From a checkpoint of a small class-conditioned image flow-matching model.
Model: 4.03M parameters, arch unet.
Data: trained on made-up road signs on poles, 61250 training examples, 8.3 epochs.
Rows from block 18, named by matrix and row number. Rows with one number belong to one channel. Each number is 500 + 25 x the weight over its row's rms, rounded and kept within 0 to 999. All counts start at 0. Numbers have three digits each. After the name is the row's rms in percent of the matrix's.
# convs0: first 3x3 conv (model.decb.1.1.convs.0.weight, 96x96x3x3), inputs 60-71, a 3x3 kernel for each
# convs1: second 3x3 conv (model.decb.1.1.convs.1.weight, 96x96x3x3, transposed), outputs 60-71, a 3x3 kernel for each
convs0.8 090:510508478518510496458479508467527489487473469444485448528535539475496526471474447524475519487560469507474513528494481515477493491541497469498514462510515514500500528469503582504488487528477500521486490509534521495520466515511468489509523463470495489492518506504519512516501491499498494498513491494548501509501556520489495524
convs1.8 123:536529503526494521511460541482478471460507507496456470566491502494520510482464471483526482472512527481508511480517512547497501555491509476497536504493501529505502585562477472524453509485466520499504480497493474506487511478504488477460492493474473489484485494455502527521490498463522507515515509511529504500490499510461490527
convs0.9 097:479521519469518499492514496525528476463565484517569497484490499503474501495500525519513487508487458506485467515491489484508514517500474494519470499475475529472497470476484466500519472498488521475560529477580527495529519500492468546483492481525511537538496475491499479528475491462459501477483499475506481498533473520509489505
convs1.9 115:515507518536507561533496509499518453510473465527522477465496488512513494523463520473508503486517480483472537503497483500524521485510520520488495503498483480495459531530490508524536488482517546447492536485479463511484521506513483484541519485535496499486495474481504466487487508511459531471454549492483485498517521493503543486
convs0.10 092:494499501505506505502499489446471484463448474466448479477463500476508482514539506495470501500482502469481497504520488483485484542500505519487492516492516486472530508553511465508507480515537500509511495514510507484528471523488476526481497496489530502494529490460515478511486512492499529474496510476477502463485510478469523486
convs1.10 118:516517516520535529510521524470487489449499498440500494484484460475515509560574515483483492478490539473458548531483501477513494461538504526466487468489529467484508514525534486550517486475515546504482516539487532486481480489487493515496497505502474513498486503479481477495482501517489498486499513508465513481457533489466513497
convs0.11 102:489524514500473534465462489496503506470508537526464521526484492499477516499472487445467512466475489486495485526492481530495481518508514512508534503511495478516483487520510522528492511483525498485497522475500489498489485539484438532512499530522499519531488458494488497478509496519483496492509504507510521502501474481499484494
convs1.11 111:506541496471443532511516513525480472512481480471471523496497482477534491501533509513520496522539542451521514469488485516489481536544471521486509546457479495507473511529499489485478450466477534500509518517485486501516498511522511516500477489495518491505515490522504497499502515472475530496524504517546506502537510474477464511
convs0.12 095:494489485528494480513533511537530481533472515517499508471471516499479494515529494504512506507478525505513551489542550523476495528485498512510524548499497500509462505515488499502486523489492498456519440516544458503526512470478480485460467476509471483491482508515480502493509487480510488484487484482501512547482491505490504486
convs1.12 097:511543521519500539507524582507514507513507455530495482496475496506501504521536505529519518527475426531501516524518482550434511486488483472508507540515480501476500518516529521502473522513541491504521510509486507517509480503515496507477506481447511445494511477463503496497483485478454509506485503485499522534506513505480492490
convs0.13 094:494531506458512507493480497503502490521509489475491516510504488502504491473496508465470509490481573478497519501503499515524478536496501485507518429514560514516502506487505533501526501474494486510482550498477518477496529494489540525456550471456492508501421470526495513523481492503483506515488486509480479520482517528502490466
convs1.13 100:481521501472479527471483493520520493573517452513508479503506492493501514499515502455509528459542541463499483525525514474543513539504499499492517490478534488490540454481529466473519502518495541521456538491462547483502530533433524527465512517457477522538410475585489535534499503473475481482476496510480509475506510525507532530
convs0.14 099:498486511480476503472501496511505514505525476498475500523524492493520495466467505505503463531527522537527475491516497479505462506521491448470504507464524532469494529498493490515524477494506519594494504485475525489470553538510575576492510466496472436482489492515496497523494528513478496484507508498586524493529475494476453498
convs1.14 094:461487477455466514501495484534513546529468494496493495522500473540531506495481518499453459534521488492517512513510483504509487524504493477523505503491461504503517479483495489495496462520548523558525529507466521490501515537506451530478519474476490486504482470511554511528522493516463500505474491491504528468509512473530527432
convs0.15 098:513506485500534521485527491486476517493497529476495514512492489496482502521462499529532479509503520534520503517460515479481515436542472518459515506492540513499511532533501526504500498489506475499464480485420482477453449495534460447489469453471519507504511500525502465476502487510486476518520485515501534503488483500509519447
convs1.15 103:500511512499503563496463506483500501511512510504537481476522515534520498494520505470510479503516468553504484487468514482516478507518463470536492478525518484530490460565498485496494485512504513444485502503517492501515477513546469510464502507504539513567484469463497477499505535508486497500479499494498472518525498519537519476
convs0.16 099:518482491510491516491495520497488509491487508524491508464493539497538538491498507477473519515491531471480498477492481487527495504510471485495452549533458541536483505481513490477496495490509521517448524552513496509497525535498555509453526512509479509505484509537479478530516512512537493480501479489516491520463445477513502502
convs1.16 099:501515502494494462498516483516487486446487499496505506427511563567543535507450456506535503460504481485517500499515507520479504494498501513487491547461456534495509514515494496524473467481492492499539494467488572504474527485463507449471493483467487503490456504489482536474522500503556504482517510488469473493486486494489493513
convs0.17 099:510464515548475508509481470477505483526507533522510486513500483519510519505519482556506488484513503489503538490490483527537508510524499489491471487507535521484524470488498509522509486539496470468450490521496489551552495501477487412495486448455487473461505506481519533501505457481536481517526476501478510474505458541537484524
convs1.17 104:514480520520450556462489535510500479545452494477526478520527514537506491469513474499488486500520500497503501514500471523501462503490478487478518508508473491503507508476475508549484510506569510530467482513482475496467473485446510478469463487475505514519515499500475526463512497508521499507525524518481484488495462523468523504
convs0.18 101:510500512507496512517506505507527510486499528473464520513504484478473500489488508501511468483512477505518496478504488496511467491521486513505494556515486524503482442446470504527504545531530490497481496529527516522525492492473518531504510546505492520509487512508469474435533541494516532472486535471495491495504542517489490504
convs1.18 072:502492497491503509513510444520502534517484517470504540516521514488511518424463483497504531498503537487517551497495492505493485551527469522480497501492479515515491486485462529507523510493523531549547479500501474510504481503447502505485492488460503495511520492480518504492518509520496483522465440479471488508480472474513501480
convs0.19 116:488494467470481503473486498472503542490457497538493485489488480517487456545480441522534508497490490490476496488467462480484497481470508520496510495484485497529529522475433520500475503501466506541473522549497505503490506497533512515508490557523463467482499489501489512502508507493513506512534526515506494482536505484529518496
convs1.19 068:510505527480488522457496507506482465523507481522525493556502455544524469472501478510540463513522475550485509486529524514507548541521493482492459491495468486491487446552545459474497501474473519570534505517501478515512534501486517488520533478522511529576492484520466465486484528488475497472515499455490507511467488474503509502
convs0.20 099:484478490480504508482467490530450492501526438501528492501478494443437456492524513451490489473532560485532549505489483523477508503489473547519475533493484506508488471492512467500509506512510473462497493459499512472488456510478477525459525555488471509523480510499478495513473485521497524536540523511498519505462475511485544532
convs1.20 108:493492475501511512502478464488545508498511492486482415511557494422457459519544513553501530471509536521503514486498522477453474496500481517463491501491486503473446468486511546474496500508490488521483499513516517500485517508496543502507512531538483492501517520495482478504496505489489537541505519513444528486469506488488475500
convs0.21 103:492497535488483512477472496502516515515499482517484480503539523496516496489490498501505528512527510510537509489551562482554541478529533516509497519494495528510481496515486486509499488486515497511493503503462512486468494473497488492496416480440535518514477484468490486461511506493505527514483488489491460478533514459492510474
convs1.21 089:481475463508542516505491523517513502492509495476486515482513531500495513491470487486470475500482486514502540465480564467493527458509478524518481503485485503512481495473472502465520485490519524509485507483482503464520520545530524508516509486453565539556496458514491500536522530503517530498520510504506480482544493500508508509
convs0.22 090:489487472469476495482476494501512508508500501487504517471491495498493512497492487528503503546521521533533517450455506471466463523506516495497494493480471506485477504493540495489510491475480509478481475468453522467460466439526556447496573533481497477497506508489505501496508505490518513491497508490504483545515475498508422451
convs1.22 099:499489516544537535470516492491440486543554485484526493476490488498533514471520504479509491493494498501506483577516488503478449461502452521510496493515474502519509483486556504512503471479509448472490492504497517494474476482474503500507488555501556507471497525495534512516504509472498523522506550513496546523496491497503491478
convs0.23 097:501487516482467477488484505500535485492454527502483482506484493481495490494508508496479519500505474485490502528477454519507531494489535507522509498528495501542476523531491522495519499527502504473503531503463527551537491463503518458556518462508468494530480497458499525498491498487505486488503482469500481550500522487454486459
convs1.23 104:486496495496530493498509461501476514538471500443516488492510472525493494462497522505474480510544496500505523528513528470516498488516498506525509495523487502498494471471502523499519429492520527498504476498512545505527528489570501487567496464512535456480491465495506516521505500516531474490537535499519472490536503509503461470
convs0.24 098:493516527500511502503488484483499478455458476506497502501509490484516510485486537486490494484466490501504518519524495543535483508432512543513517510467502493503539494499478473496490534544531546504513488496488497449547498495541446511523535481528486500514496520474484529479519522499492536531519540566474500483548548505486459470
convs1.24 108:497495513500510505464492505512508533471488466483520487489506542488478481512541489495517471506513470507501513477495456471502479500502477534458507498509522503512501496496467487483485512493491554455521511491546505530494553518552538512498544497495484498516508506504516487520502526477513472482498483503498479526490468493506502485
convs0.25 118:506495491484499480495516520485519499480509515484468481499491506507486483514495458510497510510476495485473495522506460522517465499483451512517482501507480487486455528511494509491494503478462519508511504489499489512474506516531524465482488465486582559487570565487527518436503510515497490499487500513479495526503518514469479506
convs1.25 081:510500480522496490499503510512496482505514489517504489502505527486500509461494552458486468473526512493511485498500522464511549458502530480478481503515492529521509475472511459484501506493571491481518502489520515538528473494480492509486516509524499517597477490602528552664518505510519491497522520532504495513502476507531528498
convs0.26 091:509493480509496491513489491474488502491501509508479501486503514491507489492505493489541497484502475484495497508496499481485468513496462479506500482481476519490460510512499507498489476504499477466501488479498541554516478458497498463514512519522485556523501507509509485485500509496504525500499516494495495499518448478455467440
convs1.26 099:510524494472514517467487475494516496512519516505520498513509488520517506506511495533444510532465497474508506513509507513495503482493481514525506520497491480490504523521500506490498541516523473497469489515535480513536452481466488558491472556516509524503478533496478483511504499531478515498489502465482492513532471548481462512
convs0.27 109:510500493484465441536454470455490500493506515506523495504502495526489492520493496506497483513492507510490527436538518513551487535541495509494510479479509489476535504484518523494537518497526531508448502515466510523496506493514481483527440452482528524493503518507451503523475492536465491501491487500477496505480515538509472487
convs1.27 092:457455478490511489503474472532508514495514502509488563514489469526539484494514507520479515520495496522491476489485485492497494522463467494469469489488501480517490464453524517473494525539521474561547496517507465506523476468483501487527461446488527494494476534506489484511487500513498483537517500528488510573498518555504537546
convs0.28 097:510500518497518502482474460526500501519533479529521502498481495529521512513507530482471515510526542529501509526527518520483491508502499465490507399452589459501559530453490558480451505535478502500506523529503525505475491545496526551490485518487470498495493488477506475461477491505506500518507511520539486499501529484495496488
convs1.28 097:520490483525484487488523486504472459567515526498492537485467517540537506498470474528479499478534552451476534487502525501499502526490523418493549455513592504500503585538441540518479475473508534478462497470498520477483494515501484471512498513517545553507489496507513485522481488483446508507469521520522472473529491511496505488
convs0.29 102:502538528478521527487515512546521495526502495526499474499495483518510472509513475508507491497467479491510502467477474503481495480490483511480494510473515506501501512507482512483482518509495468497484519554514502515503531475549497519553529463533523452434540502480575514448516472475512495487549502501519494498516485481466494491
convs1.29 095:494523538456495510467495488520477488524468501492459489489497463525520481492501491452494520487506504505517498524510486512508522475472518507517461536504491514512473528507448502489484514535462492481462474488514493491490533481516494494487488476533525460428528498467537514444514528524515506496507480483511484504534518500543501479
convs0.30 129:469492479473490485514508498508512492476495542487477507494508497487506506522509517514527531505505509507526534487502483485502496463475479478475509482475510474505520515524505517531519501506485497505484502545483509550508516506503509505493457466476478494478492506496487513479464452459519485501488488490493498476511546500550582545
convs1.30 076:490512512507512564473461520480476473480522501506515505507537480485543497488496471474512511491526535508509543520478497510479534516484493500493491496483482498437487513505514515460507551503495506554497458510454439510456493499524471477497485483490508503478496472474515508482469477521457490538477518536493518492489497451505537543
convs0.31 096:510522531501528507472481510518509484521530485493491523484497501500482499503507480481457474494503533513474458496512519489488507474523531538523457509517515489524477476499504492507505494510500489486550491448486536517528478442495471519507501480500483467496555491477524481485485501501481502511482478492497566544447452522483506468
convs1.31 109:479492520498526498507509524504477520467522536544472497508515491464498522517497494502559482528485483489467486515530506504492541473457492485513516508498558490546563513493505506497485464458480474550531496483470507533519521484466496481493522498510515476491542499486467496520510488520503519528489446523525511482535546507503530523
convs0.32 102:515496525485496517467487475492497505488504527481498497484476462442457521471466495521509481540523486550541514503490488512487499523522504496485494502506492508511498497508493531506484524463479474448492515453464544520459445478516450509575521593581498494505486516535487483471505506524472493494491498501511487511527508521494487521
convs1.32 082:488452506489497493499501488493514499506509487506511496445555545446557524487550488522531515537514483468474471467456508475502533492536549489495490473494510480487500460481518496495518534525493481478487506521549493495541452456494494495494514536530536525490522488459510498503457512533428501520442507518525498497545499475477454483
convs0.33 094:510504491529480477502498475533474495538463503524488469527522492506455468487487495466501477453525459463481484537457477557471513511462479498492506483501484495509501506484496524500509516490497506460523483497567457518488495536603521415462513554586479512516491513494505530527497514541518551491515515518477481496498508502483526509
convs1.33 116:517499509489534496507537530505543537533481528493519528494517532553525475536497478483457488485463519500496474522502520485500501481511498485468509502522521492508493497513519534534510525485513495493463552495491481465463574528484446470540547507520489479506478503505512528463492509505470537504494524515490499492465497477492494503
convs0.34 099:517509507505526504496523529450510495477516523466511502498501506509507521490478524522515519526505516539505498491531540512512484523504499502528520489521522513497494505489503488506490494511501434444460484483487541536482454456469489456486522522529494484480515522503496518466518506500498494522462480516480506504482444472492496478
convs1.34 085:488514553491498513485466474495496484510499496504506515460529557503529501494486488538513495493494476513519480521513518544498505537475477506492493519506496523500498474477510478473481507497502491437436544536521536524555476458447516515467536540498487555545467511500497520530518507504500511494490497467474465517505512562466491541
convs0.35 093:524505480529498496528494469504476508526509478488536481489514467505506472540489483497493481501528504548507500497496492490502527500490534519469475468472451490494522474480473472482480510509523515493530479525544545476492473513514541461537462532487530513502523535492491473484476490499511524485488526484486510518489517531529503487
convs1.35 100:460520476499480478478511497495539492521512441497503540451502420518532486535534499488505460473501481501538520535506482504502484533480491544489484483523472482477514460474559501504513458482521512500536503477499503493527532557513508515556488505536529524479492483497485475518497515480497525492465458508481507531477517473514526478
convs0.36 097:477495529513508549512514526481512504477511513500506491540560487468459496477513480507504514511529501519500531507505487493550489495515476453476491464533557518520542483482490474476509500507522508462487482462520450525560515496480503502485506462485518547515491491504474492524481486527487497532508521541478496504497517506504503508
convs1.36 100:490492501517520509526512517520483488530511486492477510537473536558504561484471495544489467494439510472496543536512499507479485509496524519509469497469482481472493507508497508493470496490494535539448470458480479482477460450504458523523472513474493493501496519505502487504449521537504509488549484491468484533493485505481487479
convs0.37 146:509505509472497519495483505469517534471519548496467526505513512518552525499523530518512497533506519519505506521525506500534493481512486533527528535530545527519514483487491465483487501497505515519531573558545541534540521503520494503516535493523529513505526536529509526520516486524509512530530516505518456493520462486489485485
convs1.37 052:466471472476460467512513474477463448507476437492483444505493476472485461477478476499494497461486489462479479528522567522523523495507514494467499472475523482479522512514497526480505508491512510473514493494497495476520538511506560519496555530528567562528540531514561534570515474505474451499482480482497493503506549543513502528
convs0.38 092:487511524460491527486487492509494496494476477514493486476503518509519512503502489466493492498475501516514515540533494494469508512495535517481510493497495500495500498487482466477491488466476530539496458462501544553484510478466511513421491500489528520466502489501527499520556538502505503484479479496563516528475444442499469478
convs1.38 112:498493506485499444508531489511485525507530492495491499502515466509516499509485499488532487540510525491448475547510498534479506519470489487513490513502489546508546460511489519508510506494481472494535505498465526550505521521522485573489516542536505488484524485512512505526505498480504510512486509500511514502482515472495552484
convs0.39 095:518499504496477465491512512476521505477479478485525531492481485491503499530525511481497520500500535524491491507518493475466442515500519476524563452478505536508458510489488501484496517498488493477501457460465471467466497478491548467505503517515526508502475507527462518494497514523512505486503492487470462509558495525467508488
convs1.39 120:487503482509515539494497495487557492483515500517558464511508510509512509531500488478507539474460467504485474483489467521478496515507504492488518483509505516523532458465536500475487476491518467456489474490486491488500473506519465466511459510457501515512514497503529509487528515515497468520512526490525476475529509485521492484
convs0.40 112:481514484488517487461511500524469457529463481506501524514477494522482479522519489456493534478484515522484494453471482488498484533539505520499499502507507512493489487493473501474478503484479477473487471505513483525541488462451581459486516425491530508478548510465516491453473490450463481465452466469509537509515541530503525484
convs1.40 084:429469496498547519508525494501523505485542486474486490496529524483527488474496484503495475516506491494504501508515438533533481524536516502494575504521541537499475507554518481520540450467514531487514529465547451430485500529533519519517570525536522537477480491494477480482510505523500453486499455494460471487465466530523511529
convs0.41 106:493502501507502491535501486469529510468473509496489533494507496475492511497500504491507505483501520471498521543544535491510533492481507531530528483525535457494497499513519525532513532521497472492490475545505476560542488462450487510543503517518513505490495495517499505497518506492518496488487456451565536527546572504509513469
convs1.41 072:452497490495519517483500480535511515505465500512464486530517500488507496505502485510513518497534508496479439476519516523548528524508463480464473494496496535541483452474513508510531503467472503518480537524480476476475506501512488504494498497492469461479514493512524522520521495468496493466492489460532492477495499503494505524
convs0.42 100:479500490496491511529530545540539498484479499513539510489495500443447495512474474452494516451521528500515464520523499543509476503476502502496519552560546491506498508498520478452478496481504518501473519503481518497482513535495484535497445516471510497488506523434495460433530512521503490494522496499489501515498517474498503507
convs1.42 083:473508469504547521453495494502490484473521548516509474514533454484540521501525514498507501451471506504518509553514471521490489500515497506462468511498484492500484499498505497487507480489513499458465514486503500494500538527535488493525470481483502472498527515480496508498466487507501510543475483519470515518496462523522472498
convs0.43 105:498496502502482494519476476492517516504527532506495501521504458545528448546531475472487477502499465478486465449496534462506531494507514467485495477459497535498517500521491495517494483478472510523507520492466471459468502521496518577536583576514501491543487460533557487533526506494492503501483510499519502508524476502515515546
convs1.43 077:521499471512484468497476500514502519516470466547496474532502457573549457522537484501513532518499506501490497510498477499502511479509524540552532513496486503474472522550550525498535484474513501500523510487511511497520495475467523498482524541519491510435496487428499471465493475523466474504480491488508524518502518500480448455
convs0.44 091:487513511486507496492506513515466490503474492498497508489497486494478474517504524499504516536535509507514493511450471514454533489448517517499482513506485493494502501496493496502499484486486524488500530508536545482504527513450512539508554522491541537490585500457533483507493479485518519503508493489541459468482463464484457481
convs1.44 103:482502493513484475521455502487530533483509509506519482509526478491466464493517499504494492499496518481500515476473452494483429494499485509485521547490488512488494472497488493505480485477501518466482519522494543470477493501461488496488497485496537484436545499462541487475490501503510480513495474518496522491530532485502465441
convs0.45 086:490504489487519490522506487511496488523524489516504508496488505519490482489481483474480464460461474485491477484470513489488484496461512495479546481449512546528510505511489501511503498485521502476479500491493487492481449489446472486479443470454525500488516441473508496493500538507509551501492526500506439508490484496517502544
convs1.45 115:470516475510496456515518542491524524516543494543493477480506488484501493472475495501491456526517512530540526490504546500468511500491479500461474498534510503500464491473534522531514527471524451488493493525513464514516454506434448508488448486452511515498465454488456464457467494470490540473498506496541493492449457506528489554
convs0.46 163:517492504523478487508504476505503504526512501527521513472469496483464500505496481511487507528479472510492516463530469496483495495475485516520520508490515515510499468485489484493507497542502471488508504491508469479505490515496484532493501519515493521526437473520478451513508494481479489485484487493529497509512556536487532547
convs1.46 033:474502488479494456501499458504513510477497507484491514507528507493518489451514478512517492497511481485524503501500481507530519503522526497512514493531539487513511503518505495542522504536505497515528513538539509524506448454445481493454498492447467530538456518514464473480514495491522496487525501497486489543507472521501497494
convs0.47 094:502489501497489504484523532508466500509518510495522512483496523514504518487498507484497554478493522485492512535518480505487498515505524506533500523521509514480493484479494507481489501523510470492471468525513512500538494467491530511493475482497495471497494495504519507528502511493484483482477494495494503522492476510505495519
convs1.47 143:528564509487474495490486478522501505509485498517514516497492503495503474508510517511464503494500460510517495491492492514451518514541548494469494511517482544507484531506481513558474475512537505500496494518517492473515476533515522526501507480496513478501515490507490493474499531495476513504512505493515504495507548474523494465
convs0.48 106:515518475516488522506480493516513543493493529504467508522545519498539531480490539486517475511531485534538503521522509499511532476446494493498519497499487493531512506538551482491510488480537507498496526526481519462465512486492511419489538574534544500528515491524497491494479510490506504531482505487486522497492501469490516517
convs1.48 083:504485525513481547516475503484504523515470525521471504480520556496491483532495478470480449518493506549530540482489481523486541533515496532519476504485468462492507555536454488477491477483502508501511505498469497537510493466466500465514526483501514514469513485486524509519520536491520531458549533483473472495539481439522519493
convs0.49 095:512489503512476507476495510490516499504544520519510500516470513533526548467502514497484497503481496499500516518500494518531505497524463531524492512521464513516498521507496523503478488492472530548484535547460488499404553517506541495482538490471477449501504486510510497511530515527531492468505463471469481517536501555510491538
convs1.49 084:471475491498453543533505518516505491506477452514495510538451502586563582482473496494518494471494505489516517509509478558470473504505505526476527510502484520487436526488470545506455493475479555507516530475462541482464554508483546469433501473469488494471472496498488518500526529519524478493514436483506500517464523500508515498
convs0.50 093:508488542516511559502498489536504488526491509473507530494499508501488515506510519511517498500529542505484503459487558525501520538493487480490470484514491479502499462475508488493526474501537471484474501500452519527467500443540571441521557539590487493527497511501517533499495485492491486513531496507477526496496508457510502533
convs1.50 135:481520599477495464486511507521514512546528491468505490491499487497537502495525490512492528496541549480524515455493477543505498477491470524511522506502510508468512505486473500484477510488504494527531491496498516479529486521519498511531482490556499473487497514504486510479487516511511534507480495478516458447482504483491523500
convs0.51 099:505495513495481496489488496470547492468585521501531502504523500496504484487504502529479458529493509519465465513488488516479503458532475540499496522505520490492488491487507499489505501466499452493476488488476474497494474488487460512467458547452491485480512560488494484461481507508482498512500535484503519498511506486481463481
convs1.51 110:516516531492456517508505487488527486495523471479516457475524495515520482494476512468506513469495510465496517498524491465495526496463497474498495507527477523508483497511494480518502484518508574490493496487509517482502524530494490530517499492491512469486500511499509506487509512495507500492524496472509487480478492526468499510
convs0.52 097:503543525487487520528493512475500486455542454462470456497508519486517486485504515510520501510514497519499498476478501502487509497486476475494493488528456497510485540547478519541488546512470473473544496461490470488489527482421493521483478481509520448502542510489524521484515539507496507535499488523495535454458506481508470516
convs1.52 107:507506492511520469430477494532436488499517468463530483495487495484554477464502496532524459502532518494527483488527527472504509487504522463551483502524506488488500527503510506478498526474488467477478489472511508467489483454518505496528457502500495525502493480521477504501505509511514507502470521502528448506520502525500479489
convs0.53 104:498480467482478505494483513483527530501528539509490483495524573461513560475480514482476474470480492470498493496508560483526562458473535493476527509504491489510496483507532496497524497486501516498508519476506500478504525538543471485508497461538509539610430493559403464524512502509502489505513511528510529515512518505475505522
convs1.53 094:483501476496501472491519476525512551492465486477483538522517536458476496467487513493484462496487481486499494470484574477495549475500545513487495516493518497483481495499538461508508482507509529546542534502523515496506514534564488508508457491508536579664458488580429470540489493532480463501490475508504461490490496502494487492
convs0.54 105:494480504494486508505515518491486489494480494500487480512517524505517545485483525505512507477499495444478494516502506532481505486488505472513493473489488512511518487532577485514551492491484483468483511475475532486514541555552456509496466492462490512506523557525506516520483512534463492507510532520500517530487486520491525492
convs1.54 080:485518498494496512483492476486495510493490514511481475459520509455507518433484505475520529511551509509516465499530504539479488526510515532521532495483489473464476457439468493501491512518490494499462513520506523507498544563552517508516479468469544510509482474499505483506536531514502532486467490475476487511500474495483502520
convs0.55 093:512501498476524486474509516489501521488504506499476505483476496489523499501494495495549462525509528501540505480527509519555474521481525498500495489511496499496512487506502499473500490503482494511462540513478509494557504504540422532474503482488513488532484521506498498506527491494474471489487480530507509534493564496505491506
convs1.55 126:514496523524497513471511477504489516499488504515509461498513491534497479514501520498483491506510512496505534523470513499523496575496484501483502492512502502486501514479497493513479491534513547520519524479497484492490454488482478479498489514500484529495516484494522486493462479495514480506518497497511487452537506511526497512
convs0.56 094:494504503513509491504516500520499520499539470484514517464514521475472463503540455503516483506517492495519544499480486515522506481516510441464492491510574513500556516509514517505499501504494502483506513521520487483519464509512517505519519510468495495501500491489499492487446464519461490518483533551534542502490484508511475426
convs1.56 098:500499485495467484505529511508490511518491507488490512465504510496521466543534476504468483494515516513508569510498488523504501507516537450500520465518489523568542530520499502522492485482499484524494505493497508513476507489478508497490498510493506470471501488522505485526422449493458487543525591553526511511514510531512444458
convs0.57 100:516534471492491484508482458496498472498493502491492532496494491532496512527507533523489485486507497476501513484461497493526514492497516525501493494479497489498483507495504504495527523542552515503489511550518500493515525560517521479492489482507389420441474500520531587635479480481499498505495505524482473489503488506466515512
convs1.57 103:510531513502487496479486454462488507507500508539517500472487492481490500491531521503505492503525481506508486515516506486512502518488505472494476480513506485506515473513505480503555479547530479465501512491509506493525520527511509485499482485500395410453498486518558553575492493474484508501513536519502511507504474484521506519
convs0.58 093:502509527491520502493506520487470503491483526492510507517506526500500532509530495519516505489508484470464475499468515513529499482536517484475514528492548505489478507490493495487529482482502509479448523513484528465458506508447479487433517522461469479524521491519507477475491503517471521486485528523507501512480561497486488487
convs1.58 111:520507549496497536504517520456517463498507453492484460521506499479506489503515485474515518472463543495437523510483487531463496537547498498475530525486519489495484512525490530518524560497554533467499522496499507468474462525491455524493467507535488493505487487525518470487485526506474522498483515491526545480472501506480439515
convs0.59 098:481485506513495534520521523497524525494541514468545544483472499564545553531511504554511533537498512512521515515505495578497499551514482469513496483546492481525512530470515531487500512527495528517486523474494483488461516505471478492475518499526470523505487506507491491510506516488542505465509488485489491514495494508487508489
convs1.59 091:502516486500468509456500500502457485494495550446497556524450473546501556454442503460502498502474486502493546485506487521502452542515481491493476492496497498503504572516480498510479507475480505523499517489479526488472518479517464502507473491531482509516504490522520488523556552506518506469477494467502499472515502478507474524
convs0.60 090:488523487498507483521495512526491492518496515478462520489512534474478495490494482523494479521469491491463493513488535483457505471540511497504497485478460514527490483488527497504509526537516562481523560483489473492490624566545539510499455422535492471451501441457499479459530516534532500549526511541492518511487496443486543498
convs1.60 094:529496503494478498513512492504460518520469510514503464514496512503517509480499513506489462486493466522516520550533528513506489483461450516471507517492497486473483457530501511496506499490512479541480469486469455483448570461570548458509507465465558543541540501502523506503485500493499483489506503523501509569511487478488507504
convs0.61 097:504522501529519525549490482459480502459500488490517497505536488520500501516494496473502556489508481500491515457482490504519488484488556531509488486560465459507510486506501465504477528530486417468455455511509462482501409450473440445485472500476536543469551544489501450465499511536485484565489519520492497470490457484566520577
convs1.61 108:460488516467529472473516478495461536475470496496507501544504522507477480477492521473578490507545506569511504446448485529522510518512514476492475493517507501499500487524509481496511520482491442483459467472479477487499460468477486440490466455488499505496468468482506505491525515516490478529490514507461503460491460543536520526
convs0.62 102:480501484508498468501472481529497523524497510483515527477482499491499512508509517521500497499471503485448480534512510503531516462478512482503508469522510515525492486487518474487541470494522473484470460530481540525484528520508516499508511481490502460494527477512541533544540501475504462477509484497483484483517533491534546499
convs1.62 082:465451470454478483476516490496492495518465497518475499475511482515530501500498495521498493468507514476506502521513498471462479478473480489485523475461534498490502477473499481496519549539530475544509486513546530520537541526551517481517515516561541518509463513513501535520471491489488506494497501500468494503490489493483478504
convs0.63 100:451515497472513491499491504494522487504541507518477505493507476494515468490495477553487469531536472507493503528488532502475536507486476553497515483474491487489470473495559480470508489456509554515498541505470505482457519477540537536531473530525466471470531522481505482511495452465489493481458460485486530523466494492507507492
convs1.63 092:483469487490479524457496471508505492506507486512474443525499495493512505483494482530531505520500452509494492519487492512492521522472533520513507496477484506494466446478465519497492514478490489488468533555480527537539493531499525485568543524498514498481467503481502522510499502525535506528499495518499472494520498509497491521
convs0.64 096:480495495488523504487492497487507511505490462485519491505501496536515509507489501506517499485462491522500507492517522528509513494507490512499493559501414491501472492488474500481516507510497502482480495516454505514512530517510477511527470532500517508461505490476535511453526491485515483465493509508452490503437516569496487490
convs1.64 093:494496548505452527504511500497524540477512471463487445498490522512479470528494450475527528492470479513503531486496508510506479495503500532502505545467427526513480474469485520511506518498502490513509526489488501496508489497499476462502493483477493493464497507509527487516517494513508492475498500473540491500491507516464486546
convs0.65 093:469468517499498470507533541512495523508479489488477459509493479499496493469503495488508479500479456488477468578536484485462515497546550493498486499497522507508517501506500492488484511509491469467500468457513456478501498483481478481477465451472549576504517476462466476498495511498498495500523516514497443445490461515479469518
convs1.65 099:483521509501548476513482471494500481498562518520544483501525523484529519471523485476485525524515516507491518493493537494506506515481450514503494532479534524488491495492490521497513518489521516496492488512512459481464474509506512526510483466454499462538503467518519474492491525483491493458488530524506460510514499483525491496
convs0.66 090:484499487503513471516517500535476493510505501492517509485520516520519498521484492490493500477486507462477474486500510506481486498521516508516506461449451481488510507530507491499509494488516526535557499490512491514480544552525509587551513477495494543564507487502488439468515488503520511514525505488512513497465395487463454488
convs1.66 101:493490509513514470505504519497481502518516493498495492474486526528540481527500478556512519486480525521535517484514535483467468473476473487502508520506500509503517480500473494475462490499530501539508484462507427445476534468496470523454490511456554545560484521529455541507503487520507494493499526498468500514496499518485484510
convs0.67 106:509501506492487519481487569541529503532517496505490464508506490507530522499509505472493499488521488509494500507492482476493492536550474504485468516472449500491497468513499519512490502490461492542519450473526465523543538478543596501540447499576488473468500493466521522487497529551516489500517499526511560522491493496473498525
convs1.67 096:520530495478525492512491488523496510505492489506520486460475497527456511487471489492447481487539520485465480536537540505476517493501525530535501491487482487485495473479495502521512493502450499541519467469482487526550549515487524492540538524509509505516500466545523526545519491491507506476490494471521512500548474475444476512
convs0.68 094:541512510491493507471514499525452484473569480504479558507455452513543424517549560475540478487477538490506503540509480465496463444523519494509479532475535502512495508496500495525474532491503495475554510486527536563476485506493515519496500484481505522504454484550492501497504503494517512518532496532519531457513448567475496510
convs1.68 113:500485488495534485484463505568487502511555486478480497472464480540502510498511489504488481479498511513498483475489505469507477506462505532559517523525490498504519557502519478522512509462501506517532496467494532499488503525545506518517532529487514493480518495508499539511464509486492495502492500486490514510506506499491528484